From a checkpoint of a small image classifier: 24-pixel images, 197500 training examples.
Rows from block 3 of a small image classifier, named by matrix and row number. Rows with one number within an expert belong to one neuron, the router's apart. Each number is 128 + 32 x the weight over its row's rms, rounded and kept within 0 to 255. All counts start at 0. Numbers have three digits each.
Before each expert's rows are labels from the 100 images, of 14848, where the router gives the expert most weight on average: "top examples" is what is common among them. Only what is clearly more common there than usual is listed. The data: pen-drawn characters of a made-up script with 800 signs. In brackets: how many of the 100.
# router: router (model.blocks.3.mlp.router.weight, 16x256, trained with AdamW), inputs 86-171
# up: expert up (model.blocks.3.mlp.up, 16x128x256), inputs 86-171
# down: expert down (model.blocks.3.mlp.down, 16x256x128, transposed), outputs 86-171

# expert 0
top examples: three strokes (69)
router.0:127152163101180120156139194116154156194172129182135122105139109150103140101076150150159163093088141106130149149157128094164125087156137120175168122053143096105166134157147102119148174114139108128114135172123096149088054129098127149133125136090118107111086135
up.0:118113069156114094144091168114117135067106123139193126091135132099135084142103113127134114180139135174105154091086107140092143103172142188118100055129113132145112068101214133107118167113147151113133188174123215153098117117135109095099077151083128135114134166
down.0:109122129096106092133109156093098113119177119058083162119123092107131135136140115178142171130134138143081052141149139101117145114137159141160124076160126132114102235168090128144087142179097150165073104119171121094053084160108138056081109118100188128088138132
up.1:137168162153098085127143123093084208131096164140153125136137154158105153160143143110178150197107166153154115090122128113189066067152163152137122108159089138126102101145116129130104136100133126109105205133115123098112114090168131143100126177122131117097126163
down.1:135160112084157178089109141159160222148119052141054064102149160148123119094119104136132158201161192158117106122101117156163086146096133135139111081111144169157103079167139147153110152086121150148098118144069117164067136202073132169117107176126156107107088116
up.2:097189106148142163112052153150179161098150203145159122103100075078125159149201104165166145119124140179129116131147146121150134123153105174193112109134121129121126070092136145150145103123108127102146147123100138126155159132163168102095115139158115093133143106
down.2:148164157125090118122106085121123138133124086129185183153140155115146116123098103080146170160172137110117129172112135111135158176166157123194113019057135099104167131129130118080124090158100156155104126170086153116172081148195115126125109109110161119123176105
up.3:125165117087102124114106099156110159098111145163093163108133108114169139145124145111116128102075115112104106148132103135131178105114150110118157118206138165181159092143099117105160114198160115093113054158132165131095170130152185126088104077093090099113145115
down.3:139078121124190076162143073138141198134101076112093159143111131094138138133156156159131137050086149137136143118137122098112138111138134132110140057071216105123177109200153095106139104171127119197197095154142128144124116159144153130134089111145107125152158122
up.4:104122134150076129131168141122115151056154121133120022098133134170086196164073148092124104097152128129132154133158166123159116152147162200145174135157175077147163134162144139130122145121138176193085119148095075128146171085093170097127142063103131117079090180
down.4:080147133147119134137136145174129163134130156134144105094135117154097133133140188119067178091043041167156206191163126125104136160115070113127110128212156103131088126092164104153125143133156135181167125140108138160087152142142163094127152110126108088105148163
up.5:092188121146136095182122167116142123026098116151130113137138210098133104141140162083120141177169140119097070088106117145191088161119087129177157126108108138098159177101138119111102100164155134115110101145112162144135200161114150087105124134089111200120131076
down.5:141111114208148173119080144159106077095155146126155150098114157129136147138121121154109128094130160085158137126089114097132101121077110099084137084143144099116157161195157117125076132122145169122207115178166179103130112129110107105094129142122070094150138129
up.6:106120183109106082146083132157163104106142085075173146122149057067178125151137054161124147123112162157148141072080088195138059138101073082122139146093124136134179121134132142182115198154204123146141099100135168096140174106179115116119146192113117163087113133
down.6:135169124114119106138132125139120150143116147076054090122114102103121112120127096078080156143106156142154120105120131089096116116074133132131098169114112100046133120203118115106093142118138139157168112111128157138118140125133167129103072138119114112057113143
up.7:095137173101157067122142108146143193105113157125149150138118170086117162145091087112143110120145187149172135141164169095152114180172101139129150147113078096097225099119138151177101180126095186142162152151139171183138100204138108139166084154146145164167109119
down.7:149141115202096103164106143138116081137125089192153089144121082121124070131071168125097120078146158150168166117093138020134172199086128143140106073131155079132124197185121132187134144143129131144128142106148126117159183104140159101129144156099166165128142120
up.8:131160116145180115115100114102150172104177188145175103164138091144145144131172117083102120113142059165135143119121122147113095100094197113091126176144090106164140076116152114111101221162143162145136145186102137159126081089146178144120119141199142106165112169
down.8:193100125059096164140064131131148082102142095118142207141160125114111167122140108194146111111125108125154153149110121132147179110104142142075101127132138126113125129056087114146159140079129138112051131139103110106057162090059137096117090033202061161148103111
up.9:119141085176119172077115182122102124167116164123139166149083133135116107129163102088120112144137124117138145150061162143096106123201212098171112138100167171165101118084113162104151118099129109148123100051149105089160159124119084165162169140144106091073109084
down.9:062049162048161145111168135060165128106163076186104109121137115142096104137105114192124101176198157161108174115126127075179108082121164117125127102068165104165098130137059113148123146075158134221158166142137102108096140109099124114116185099116136120119129119
up.10:155170203161145127089067090085112102158158144098146117095148123109073130146147167103120171177087118104107112150112121117118171101108149161130128067116056160115131167100121152129130151129220157119144128117053150167100133119160134118175166164093051136081118116
down.10:086213144129117157102138131158142122100140116112162126160167155095131063145092102079156139130189203120198123066080122095162142138147182150112105153143168140143105136144149093140142153249149099105161151104117108157058107137133128088125092111198158095131144114
up.11:175111117127103125128115123092114146103104157168091104117102134115144160081192132115084085150062116105140134149144118104099081183091131097151154142129150192141109155145135131089040119201122101152128240117140112117156116105152103155110203085117114101076116143
down.11:132116153117128067156110079112127114097135081091161078129128130119129097065114139103156126090136091160081128144106143149119093110116143166159138081180158145127148166149083128113112178159084169173128135126092146205189108135093105107088141126210107060133137149
up.12:151084150124065081134101141161122129137100141134165111096028146119076133129127056146146119151131149135162181181075148121177068102083164088143091170152142109156181093148112128122133093080114183153143134115144069148119139134162137144104174169101133129105120127
down.12:128135166129140143141100187137114153117103086070130125105104091129122100146110114124102230144082177125148093145097134109101144121143132134158134209107108110108108138133123148060130145090121150156143097139149131150156147117146147160156107135097173119127121120
up.13:172161109105177065145117122100174155090164135128159212096133174112181142161122126080124113156122186110119138177153162195111141112200102135151069040148135150139093110102159107107127110082171119145145178099160107094171135068164127072136129128156117094061127111
down.13:124124083086154105127139148106131093108185121179144157148122212092086113122049119218088022091129137141108145135123085134163135077147139118145138107122148116138077121152146131132152140186088133074171137146128107117070102140204115120118101082142156160128116133
up.14:116065141169055092173182121128082113076064134091124143114120145182122071129119126152167130122175089115134126113044150147115064115143147106122113154135167124133178131121108105107130158243084109093134040124159104137113174099141120091168108123121114136106166165
down.14:181156134102141127098069129163135184108162120117213149152156218123165119112110126095139023088173159081121098137100122198185102130120103125152128122106156146130104117134148122200108115122081159087123134140101149105093171125125152138121075175112064120009117136
up.15:103195111093092083042149127128144139079133168116180089069145111118122061166122111134117096151105143098140154105085121169092147106117172147121142147136148144108086124137175121100095168164071146098117109143128171197084146128142137104148101149150153166121126121
down.15:042148103162098140112064136144165146113076143151147113115146155166131096117090093146126134145127186129079095140113120151164102129154141146122166151065135170135167128131178141177127150082124085085101170122136134154188128092142121182107098187130169143111142127
up.16:153113128104126088099084103100147112099115139188168211119164142089047165165153100082149085149148142152112148165067154202099123154152146071095144109119116192102155124133166064132113134112170184158107097106110135197154141128152136166120102052204163163164137156
down.16:184144150132177114155052140102107092121069059142185153119098163135118169145166054209131110076132101101153170154118121130139118139170128160151155213219096179110146140114159103121129076175124157092120140114094130127131121058149128165068105188172177090156138153
up.17:136187122052117131115186122119098153117136133126163122119066100076144110104097145106164154116147111172144181154066122086137157127118119066134120137070138160086141118111069173105067100105051137115133171132097124085113166166160150091146179139094138092073138121
down.17:151151126133143128117087133164180135116075144144106134090138146111142098125238151096105090168097156110120081137139161127163134161153178087132123166158141114139137083161197087111150115126143131103144151112122165189142148123152125167117131136113141091169127123

# expert 11
top examples: thick pen (69)
router.11:153171061137195141098160122100141118181138139090133132144185164145114145130129121166112087162100129151116122123159090156131067132142091173126116120128156102101139085122113132047130125138139130172142098104073074133105098154195168127175133110134156093116126142
up.0:121125155126177133124117122065153107110120103138144066155181164198148132120135180130113180081117083134147163114095163133105162170125091148138122154106096081106188112054186092113185099143142118144121160138134154144134148107176118092056135154159076146053145140
down.0:133081093129090129136149104194149124088108126097113100066154129146098128119191112168098109079103108054252164111151134107191173149086077137142133085072171131133141171110057125104115123089058097163151117135107132140112120122165102158090108127176110124098131122
up.1:151125151097121130152122125092129167101135145138096117147168118110092095057105120138171093146099062085079168075094131111174146120076168133120095117098149130162121116093169104107127137093123094170143121138137104157094069090097106099101103099149091115105155161
down.1:162121116162124078151155088097126073133085173174041127100102116114126161135082134128133109104045118115109132117143106078090077141120119114143091082059132168099102124147126123095142137102127147122184215151109099090154131118132119124165142129135109096097133115
up.2:145060127165144138148113122119146164164172134117072131142114055143196083163183170145115138151120126111130122138104116101097148110137157128061116144115175138134201179086152145151106031131132175108076148136114138164182147125098134126062072139100111098173101125
down.2:098143157060146115106143110173118169109157188051149067098127151109092130067071167142078123135107182156187092122105129157113151133127126126126081158099088117116140099156071080120146104116177071132135109160135132106062161143162129087127161092113022115104128150
up.3:131189119130161087121179088107131133107126144128135129142163130141082168090140144117113161100170109136126115070089181154124114149101184157124096158185107131106087160111137092128101131098129128134124059138135134179132115132129183167116066165135177133158171083
down.3:157087108144135150128108145128098186122151100137133050141122131124199154142049126146175129036105116152057122122142131090105096195135123169094132119061150175122130145119106154123116125144154131183107118133151091141153151125129119098137075129164126147088131149
up.4:143089103113178121101117117113092069067128115145146105126141135093122195118130091105127128115147113152134121077095107164071167139094141119087155144135125088153119103037099117101080165086126085175067179184113112091165078165115107175171118092204124119151105115
down.4:157124081153138114139085160184095117154101181079128159113188149115130155091110164098126124122077151119093073188113161097127143177140152141105113131111146152107053180144149124143141127044131133138087134135150111154114134080126134148129119050159136099180138136
up.5:155170103106107155136146087113145178122108062176085111107108112052145103124113176141108112164145120095139143189166114157142129077107137128138111104157115135122062142092110120085108117079168155079145108163144136157129072083093103175146142098125115131167155091
down.5:067116169120211156129091150086105058141081138149172222154123221130119135111078125139130136152170110109127165143086123093111141188211131124116131075143134084107102133111137082147128108138128138092141120170105173131079134057109130119136096051154074116115130140
up.6:164141169160101109088140108115089163112152084146104148158177109094198118069098066084118086076138187126082117155154104108167145140119112163113148093119215110110084156146177111137131143067131131198135048162133117167093104103154116096187152091165145130081155091
down.6:203111104160116200127135116121106142109103126117147149116121165097175188137147155096112091124123117081114122115115128142114098204121124125124140085102170141129086108129118129132122148098090098166133088103124149103130099088166107151147116163128136120118105144
up.7:107064112152130147150040148116063163136186099122113133108109192164153121133117166155140118112123135129119158145203183127154118075207153122122131167122138069143144133128069142143173094147133100131125121095097132151143207119154178108123082118129104148120099117
down.7:092127103147093108163135131132119180150154176128049188158149102164069133128127138154193079174076113098098083086105154121115128134156087124119122146177094130163110173114164126129125126155137149119159144167118171150125141131118132132093124219198056130068121096
up.8:116144184186143072138139141154083158151108122080092147054199120119190176136142103179141134140089129129125094090106139190087168102132155099163121096164086142164145107131177133069117111151159188151087098190135119154169116124161150112173101091094101150114159131
down.8:193138118064141157147119128129158144131128124176125124104102195117092125115174128133094155151209119219159059138110100040156135090155109134134143146183094116113169130118068128085139128127135154133158171131078156192084085147194107146178124102109175121075121112
up.9:141162166092174139103114068058102083118111178170130124158120129103162038062129125151111132147119148090173122144175154114112130130143131169123120141157118118161073124158072090130076144160151107113160113148132097139100113175129122153142168097114042107157153145
down.9:116206117166139134145126104097150124089191106146130090142165125110158163105132156145142102163126075016111077114080167161148084113081120159117111096110105118119094127173129113106125134078142121107142059095097119135066138100095124124145093175116138178152125122
up.10:098150147107134093194168147161131109138080158082114174149114090128089094095121120099137124140150131156109136129154090190152090118116116083204132120135175123065155137113129129124198119127095107105136154133092106119128111085134114154072138106116187128066103094
down.10:099147130127060082148094089148109114139231127125091159124131114082149132150141135062100141100084117123175143102132165130138100105159176094158106106175093101136135113169145117124100124160085138113130100115185092193127120086068084035125146174110123093150121126
up.11:173109137099154166138109091145101128133156174139135145144177119072147095135120101159166096102125116114057099167056177135130134006097116142090110110152169098099129111109140083073104100178155141065071131138106166064139156119170095156130135085143112097145165164
down.11:186119115096133167128147171125113103145136116130094112140097099172166093166152077137118145132130089107097120117166110063115082101143115154117134156174129155110116169065115183117108125106121123153128112121121129159128123112169106174142088092114172113142149102
up.12:181132110053128116153106143108090104167180090112114124095096182142131112113120138075108113079123120114148105165110172111142112106171132065094153113112101073122185170104096120117111117143127144130126159122206123149117079191157098154193106079086138145070085183
down.12:136114139107215134118083141140151145122076166130113117137129151162093111119204129178063155077127106143130143137162144138072135180174129133184175198181152105157162131168107186128101126179082139107188141102148160123124119118148112121115198089134182125163101148
up.13:169118141094128134120132100102203125096107109153105071090153126168102099105107122106137159127115141123130129200045106135159140162142117077072117135155111109110097116075104111103198094166137080123079174123051123174135165119143103120170110160069110086120110177
down.13:077163115076196172114122137145161095130139204100122129134163178119124110126065086110128100110198170104117092144115069158118098130176141155160121176092146109167173137106157120064128115125126136102143137164163149110143096068152120105093104160179098174156097128
up.14:135148105059137083108127099127158154137116130113182127136110140109116110109191150180107087213110135135077124143196181143110153137103080134095110177121135161101149144103157134133126088143182159115100106105082105162124146170101121140110100178133151092157139123
down.14:075194150155149164143139148116143068159117098065167124116109084147187064126124139149168065125126090091182043136132142163152083104177194138120120140151168093142143143208144104145094093165080076047089149125103163163205122131079132169136189093158111081101105100
up.15:134150126095141107122108114081131141146166155110152105122147116158186086153048189090158148200117145130109063088153101177126116187125131141155087118128119171147142114142140104108138102015169101142118098092158173172154069121157134098142194088151125131093182102
down.15:120134106100196130121139164157090101113164151070167147168127093134080153140112087174202134106123112153139149127139186114163133122145102146105120085219125111116134188107115169103131125156086074140093100093118095116115130144134131140122117074182115119007101103
up.16:092185093116125162117102088171094132088190105134095112146172124183119138160101132090130138139166110109166127156159115146180133117135098115063168134153071060165100076110123165085152150175102128126142206058086093122128070163135180120115104106122113126126097109
down.16:061143139079150100127132126135159210169255110113089190129118161120139130134168138156128108156172092155172138118133119097157152102084127141124151136081097166120122126116110106131128139135087155120098112096146173129193117157128166097154126166187095117117085108
up.17:124096081152078111116120122200163149121123141119136112097189046164132120119064129155120131082202079116074117160112085096061151157175111129093153107099156139153125168144217155146135144138200160184129149158149169101114065104165086099075070079172122121126156150
down.17:146131107120129097112191139128118100122164097168086172122156207131153128168154139156119163162070097150122034171089159175095166104154175126126128093076163120162081127155153088114122119129053124093148152133182101122153131128103142149172097154178096106128104147

# expert 1
top examples: dark on light (90); thick pen (61)
router.1:182126176165088125168077093098125114178150135111120104124071234098146178096149131095128127128082140162127080111101081165124150088154124161115068139161147139152105109117081143128129104090114099142120175151128091089092048135161154079113126150121133123074120087
up.0:159133102167143192122190069101111094126142136135145018121158139130131122127120126118167071119152171176145172150112098057058115115140099189051105144150122130137175122151114143180083110112136163104074125137091169149110162110121140100129125149176149169110207088
down.0:151070112113068103140117082158100129074100172080135125124128114134177100140113110159102198147152143124125077116061129156089133137186053134106119120135089184165166126123121114160089156118112143156118094134153148130100104113135124144093110142185142143113090138
up.1:087093109102102146113133161089158118135133124181069135121085103142159190137102165125153157093114122137152061062137184053149110101171117156153106212118106090085160165039108154127119183167109123141115160127146148142145138099090132156105147172196163154116114130
down.1:111104106064037086147140102127152153078119119080090136154114133083097079115164175096155123152151177185135141148114115170105119136140095121110171149115143169133157127080096139089154162129065077192111123138170086140119146104101092126081188070171116109035118077
up.2:124126138148080125127121055142145110109097142172139107104235125113091140131180126144139116141145108113170124089118138126085073090045130090112127090177117117106170135109081078136149142153085117092123145136173098210138112142076161156103142157134156127133181116
down.2:179115143122155152121176110095168112116138128131062148123120040157106066118095126089138093140141095156155106121164183115215117118165150131183108068096235184125131201101113075132107146153065084068146143118129116109152115099117154139102204089141147124094134101
up.3:139111106157113194195093085112124129200103101106131173107175185138101082122096052113167147096146107133159112123111158155060078082139148128143100141107095162165153100162153129145097150189146127163144112108132109152144207160136181141120147162114194156094167139
down.3:116121105143121135156097112142127115090093169110122150111116137163095173123134098131185118139163193092083112154107112127124066122063169152201166146129135072149082136129137105117126142157160175173128112118126125087084091150128119139147049150117136173237135106
up.4:181100090126105112180120138128133154152066099155100180150068099131151117172152121121099122085100173093083100116172136144120149182099176106134088127212141174156097085081134073142090100159154103166135140126098172094130168122101112139142041126127122085118134092
down.4:091145123181154097142117149134141145171119219097088093180144118105107105134101166134123107180126120085103089159112169152164079148146079093171146154178098050123104143187127122130161138125145091205187136141095118158168117095150110110100202103075150121147127125
up.5:119127126175203075146121115047112154152137150075095110124149101160107139098101189154171139105146155119139135123160131122124142145119115141178115120146171137044136125133146115134123088054113153155138090098130126138137191117144103081073108041168105178183129123
down.5:161039128114079111164114073139116155149180135155097063111115131094150133107113130134151173059109159189160099132143192164173089154082120109132144171135116068145098124175167141107163088133159101110131073145123134132116154131114159117159145161141129123193140134
up.6:083100127103102067023165121162096140157180122112133095113100139113086127116126159169125145095086112172134109150110154048133126097109138094153124101194139136099152094105120142119117111117143109081121138165146150148095075114145109120119162108163145111113096154
down.6:176203143130126104185150124145130095136161131154091118104169122115110090161065142049126092115109141085167090111140090112164160096098149137100128098113167117103119139114085130111158141132119122075143108158100126096106134156158129118143175120069168118099138161
up.7:076120189156125122176166164085126117164074147195147150147177170089101171102066149085139126128135061132100152129127181146114146169106103164126123103105163109137100132145138130119153091130140126165146129153124095138153148145143118138163184182133119149059168145
down.7:113113112180142127152117071127137061118176099110121099161133153108139106099127118157147141125163075197183139106125135127151106158133099138121133124078121116126137107172151109109114131021088097159190107144114118091147127133161135135106122141124101175145091148
up.8:135134128096182183171056151105174080099137084168104126109119142146084105051088083123144068124078115104165139128138190179093126132063134146132116060089157089168149174106124095163146166184153115113105085113097145120140129138100127087115117154163155152160111179
down.8:147165159142127115122133176133145149120143102187148050169128161111100086119083127100146208088081069077093138131131115097140106174127181149131097145135136141142129131147143126125153138144099105113140113152097123112082115098188104118125183134111107128115117149
up.9:131139170131109096072113082085110177198161146078096164142118097164140108125052138150138158156118131104115113122086101120126123156086063194066091169103153124115119120144170161092112131101145138143146148102134117156120108169086060117142156147198130153137098080
down.9:227054133183108053093145178099109107136138088127143121167122092052134163194123094138089114122132125119154127088104178084129102077105111135154104143174139124117079152149139110159137115110121108117082135153131106171153136119057142075112149164085139103106110140
up.10:094144157113151130221155105090160167116086225097110073176101116130086154165168097176140139129172112141166125094062080117114095112142116124133143129095131164138124151226208132093118128113135089121083104160146140097114121122104077133089129151094123162088109088
down.10:087111134183203120123160121159111143108120162201122072113140093113135105129109138131117089101243144129089088142155154104131128087100135091134116125171080101113149091105132126156150155126091191075204177100142111153204158136216131166148122092129134109148097164
up.11:156065112157096154094106067143121140123140143140163073150174132112095203168081109069083173106159137138095100114089118083142115091122140179144166093173157139066113149160082114120076116060149157153146124085187126151142104041098141124134097057159165121106101148
down.11:115134106126143085149109165124110212107058152065106109098153066112067130117104153081158122126158123098196197100157127083084125172163135153132110105108116136101058171167093134157095116192203096094048095150098138134077153135119145106146127113166156118131120107
up.12:111158155200125165150095129084147087117137152151198167096126150119030140126118160064109092132130138106084124144068173132149096150141199106124096145193116175142176142096165103084136152110148121132158102109083146143121139048106081129123118166138171129134155139
down.12:088161148109114144115155145134128120131081092197144061107136146165111117104106209093109170127146138148196133182141128167146172096109158161180177113114101100122149095107115088134148092108084132120154123088129141116174158177140087125139140168202131093120118125
up.13:167086177104138150106130135170115123125117149123115155185160077147105105143111126110122184127154128105124205157130105145068110163104160096084147111104074161084136169149135147126150126145119099152101176142107127206119037151125133126108170145150165111139119135
down.13:157097115216067116132171082086144137167099137129134076065089114160172146139138071091137096122085133132125119055127153114201134129144138158166163093094068067116112144159098110066161115105123146104121104096158193186122136130137145132162127113069104112082132127
up.14:104088077131133093130140173058101134099107158086138106127140112117103098129142151142153099146140097134099112098112093136114100049152163099085126117159101159116106200077110111179158108133109161091061147130186174146115119091119130133138188181130111134139088171
down.14:108122128098104163122131100167177119159170174151115158109134129159147094123150107045145206167141148143212159146134116089105154078129118125135141160193093105104097131079090124183108104124134091178171114117181139082153129161157141082181090132152091110229144135
up.15:077157104145149199113137094144138073086118099133092083137136118165141104153106123166125166100127101143155113153140181147095132090076140142121105096110143167078150057151100155111163137158104154081096191146148118108114124127133161134162096150095129172102136106
down.15:133196132067128140145112148122118131102138094139129137106168123194142137104132100121089078113123135037195107107145138097122147139045103109090136099115115191104079138154130102135116132076114130125160093102154134146094133131131146160113122069139105139112156133
up.16:132135126157145100174124186118143140180170175096126090196159144150109138165137094127103142095099116107071104099057124122191133117110211111117192124086175152144107180104168118130141179102117169105140100119160131115058127160191171098146162072142161146247147171
down.16:092120134038138140141190167103154116157078128113115094131116132154127164153108161135139204145099099107104098126138076166174094138113045117159118092118111105129147122122101139131151135150119151171080136120094146105101108089136093141118129138087151154126112120
up.17:102135170127149169155118169169135105155129087151115069105163112082225142165090138172186166100130171114108164150148127151112165115047118174186117102161103074112108121127082072148175192141044135121113094072137135137114134130150143140200173101092140185136182116
down.17:153075088139117124148150094165120146077095088086116174135117158168089105121122134053068115087112148142144078131136133100077149109114086161091128186179155090110160181089120109156108158157152119162111160136141100175177112084161107115156085150131187162088126132

# expert 6
top examples: four strokes (57)
router.6:131117064146135091109124141167107134139134099113113144160110158115075083174154151141193126153129111170163151119139175135113059080172131087096111081124096122133189099145149131128107147165158120090154091127136151147101119117158158075136193116056104100100150156
up.0:102094168081132130120115122130132149153104157123092087139138109078080138119067142135140144157128122134225072125104161100099134071163154108106137122136122183120138125123080143105141126184072139109119116124156091151108128156145151109126123147170142146131118177
down.0:104145105137142091120159148136150111119075087175106118128114046109105122147074147096095143099135105255117086086102137119166145104104177111157131136131148207125145146080161082139164128077106105074111140143146119137077159097169177106101111138131123076150190122
up.1:153098065121138124104135151169155129111114089113085111108152170146156096191129121124111088159078081180091134153100078107161148164083149171110153141114134166116132128151163114126095104107088124137073133119167074108094063161117086162095081119094120109173121144
down.1:045122103141131116131081167157072098108078056088101139108152095111097116119142171080073172148073082121082129075106139143144040064096155094144087035182084138112188103125104115145185097115138133115075108155091121122169157112156162123146110112086100168151180122
up.2:195133175118086131149117106192161145136124091171104110105148058128203132146095100181139095088110117146160145085079109106139154136205137105055108137123147170103112151178119119092142144161143107124151099111080118115079114111141133186083096140097123084170105104
down.2:191153133131176145129136138129160110173115099148159126089112114127171102136210143110068121100062149159167131195089108074119087190095139084049093130124111137128122127141143128126096070163094132124120122177108152150167099065095117146089110092070115101095144132
up.3:192063082167121160133155136136128206112075158148122095090106106123153137153102106103128095084134139095115110130074139049125123117172089062122132118094117123152108104135103140086111135103124106152125086132069166149131118128199081190151135122093084056094093149
down.3:137160178104128082129133136161130128145125086126081130137054090119100180117125151098124079183132114152190057102091114128079094166105129113101119146135144155135129141127115163107121105145168098152080106101135117129110101077079148084123128121108090159100137110
up.4:123169111139166161095081110168150137115138176094149159120084123074114095140133127112118160190081100154124186119107195145114154112133118183118146157131152164193055147149138111158135145192102133102084094124110105128152138107161088152135106139133101101116125171
down.4:072168141161164148083096099107128049128072119154123116067157142133111145138117141103174139187090105139103093125125118141102121089153114136159136140105061133121153162084087140115095130100143119107093085137067131132087144155132174202150144215099164100063133087
up.5:156139134133147079091103166183114136189144044126216129105158172143065126165121241144127149142186117111159111076122102130082141075133079174141155058117167169179122147104074062135127145147114131124121105139137090135122076095133160140089086119130139080103134088
down.5:136138138170123128074131109166157045115134141164054149111124121150152120120088110119128138137123160117150179125144122142139174118078141145089139101114145145124121154136122133086147083122187094147098136129112150103181104119119092094119133097101155068149116107
up.6:107111136150205106108126118155119149124147090177135085147118124089086146141164075134095077096147145154079158175126168088165107118092141105092177164156130186204167097138159097154105138132110141124146146084133160156107174093162097134117102201105194174114142166
down.6:096105147161123153144178123131125069164131075116132207164094127116113202111095168158174106056140117144147156151106126082167114123119110105110149173074180079126083113153155072166122104114099111165125101106096138108101097164118114123153107141110169093019113142
up.7:086057145134087184169122102192118101136105140170156138131146096087200093108132107127124151180109086123100125000119128176115122101114104188078139143120124159146148142079139128126098101135153093182144071089136148152155118112065123143157161138147148102142098133
down.7:175096096093132149112154153107128155151177121099244136123130180119109124155128104096121166110119092185130134112118105129088151092144151154129092102097130143120120115100148168143128123103158143053142107090133077122058151125136097108112139148078189167201132116
up.8:134101131147122089164139137172192121103102089145158152118139112066095105190152152140131098091139142118118103114136141173104112154148171122126133132147109148133128162145164148176145137160075116115135124178177162137123142078145111107118134182125175136129155091
down.8:150184145144142168136085200137110072135139146147093130116175127071109200109151110153179074148180126150150178145115157089075166127103136127113135112167085116133121202122084128171110147122107208135088143115147125137150150117070133177121142165060171063135085122
up.9:167088173096110111150122133136123176177130170152100191112098139098182074102116146132119110069138097139092139146041169092110172133132149060162137145174137095105220129108156134170119089129123100112127123107092087115131182176104155147102150060149083087101155103
down.9:138116102150089139124154118129116147109178108149146123090125123114155213121177132161191143130126095117166149124147135122105090059121127154161107137100145133094178126125111125164115158215118125131153173128164131161141108108141135118108072113121123128104138170
up.10:185131191154110157128114213134164115128152179086111122120124156159074127119100167148146142104136116133118129137193080115182157131116126065169156138136128177084138186104100148131138108111149123138158096112124135114079159174138187075157121142153134163134138125
down.10:140181121092100148172050150130126190146117089105132165106122094185164122145133129117108105115072120189120133122134130135137062109118142144100110130147093137113136139119150131114112145116095114066129075153125124105140101120164145136151092051116060088102122117
up.11:084127116137165080111147105082136137093114157173166082151183180145085104186104144169098127147106162164107156116173163102174116075174116125123093061178141158092190144214188131127107115096129143149104124107194142105167082194134160140093188094142094163123107152
down.11:195179152076111138136081128118199148125168106140137198148110140067143198138153117249147099076130157125130184081206114139141173169114088131127157118105169055162117090152125127176144105053142164132115108143157123139056128078164093073133064130135110086102113113
up.12:120158094137087147062150157202080108142174101051141116081038136159151170095131069109135054139157165160106145158140113116109172090096109135129152155129192150099094109106162148125158117136127119130143090136164131109136131132128157122123120150124169183102109168
down.12:080182100074174136183129126172081191126197199151115084099133152206143169148124168147171111130140132161071062125079115066189135145159099137076123154107185115128133121120090139116119111148213127153154150129108109166125091127037126107172136055114140096133126115
up.13:096132126098104077049107115148127158131128114115181082101139111083129172153111157143099144125116139101153150132106088105074103151126062113110091169153159140093111180065069173128151145185108084105136129148167130119130167152103098174076151132136105071127101092
down.13:092183145224127110115161170057156072150115051128181069113123175133132061095162105083132129153119125096148130171135151062108123126151111159163065135152118169118178141107094113128161168088122143153105103141193178081140147152107160147142160199090104140127109148
up.14:076166156101088142145105092179140122121085132168136100100081141067255107116140116151185089098123119104118126122101155168175087152169158162074126141162174106160084135093170158163156162156117157122160101105169104116087171207136119110069107159061119129186150179
down.14:162103131157104143090162123137127095136140134137194082172115137136133144132101136126179090135058173170102164134113086121150146105148135170077162133101183124133151075115115120085088109124115147074116105093114086093128108112134091137124180214128118139078147161
up.15:108079122135107118153103193149124062150074119115155108187105167165146181152174148117146148095158108160107107065137143068125135115102090101108116080164183100124144075133117134158097150089101107103112146113122144102104132166106110148146070100122182110157109129
down.15:059119123152118055136159131122082117129157116109078073088104056138079100143003103141115186110105150196162086156100085160110117166132163136150113105197112169124101142155121145145117120098155136169118130125125100127094146143102132128145183104151080095165116117
up.16:151121114082111119083110102147115177092082162090107087126153092094023194139156069056143101132128122135157198111120151099133140079054119101116110089133120121075177143093144117140180043085147109151101092149137131103114193107187152111144102168160143143084098103
down.16:121189121122127114137161137101096110155150141119135042103123114133148081144115138054140133182170144135066069111105114087138151105118124113120109048121173067133167097122146148130101096110101129070149100167146097107095109182153113101126092116167134117070131105
up.17:082145130132103093077094054138115124109088144142094063136115135104142144112164149083129180141180107182110143148128120100098127073024085116135157107113170125106088087040154137079138138135071082120146129098084154064105094138136183147152121095112082162119138184
down.17:137176111122115176148139134122102167128060116125109131125120156102157078124152196111078107146101138148095086119106100118174147143153140087156151119138179133121110111153163114147082121173129130137106099160121100148151093128114134145166147124118086081139112150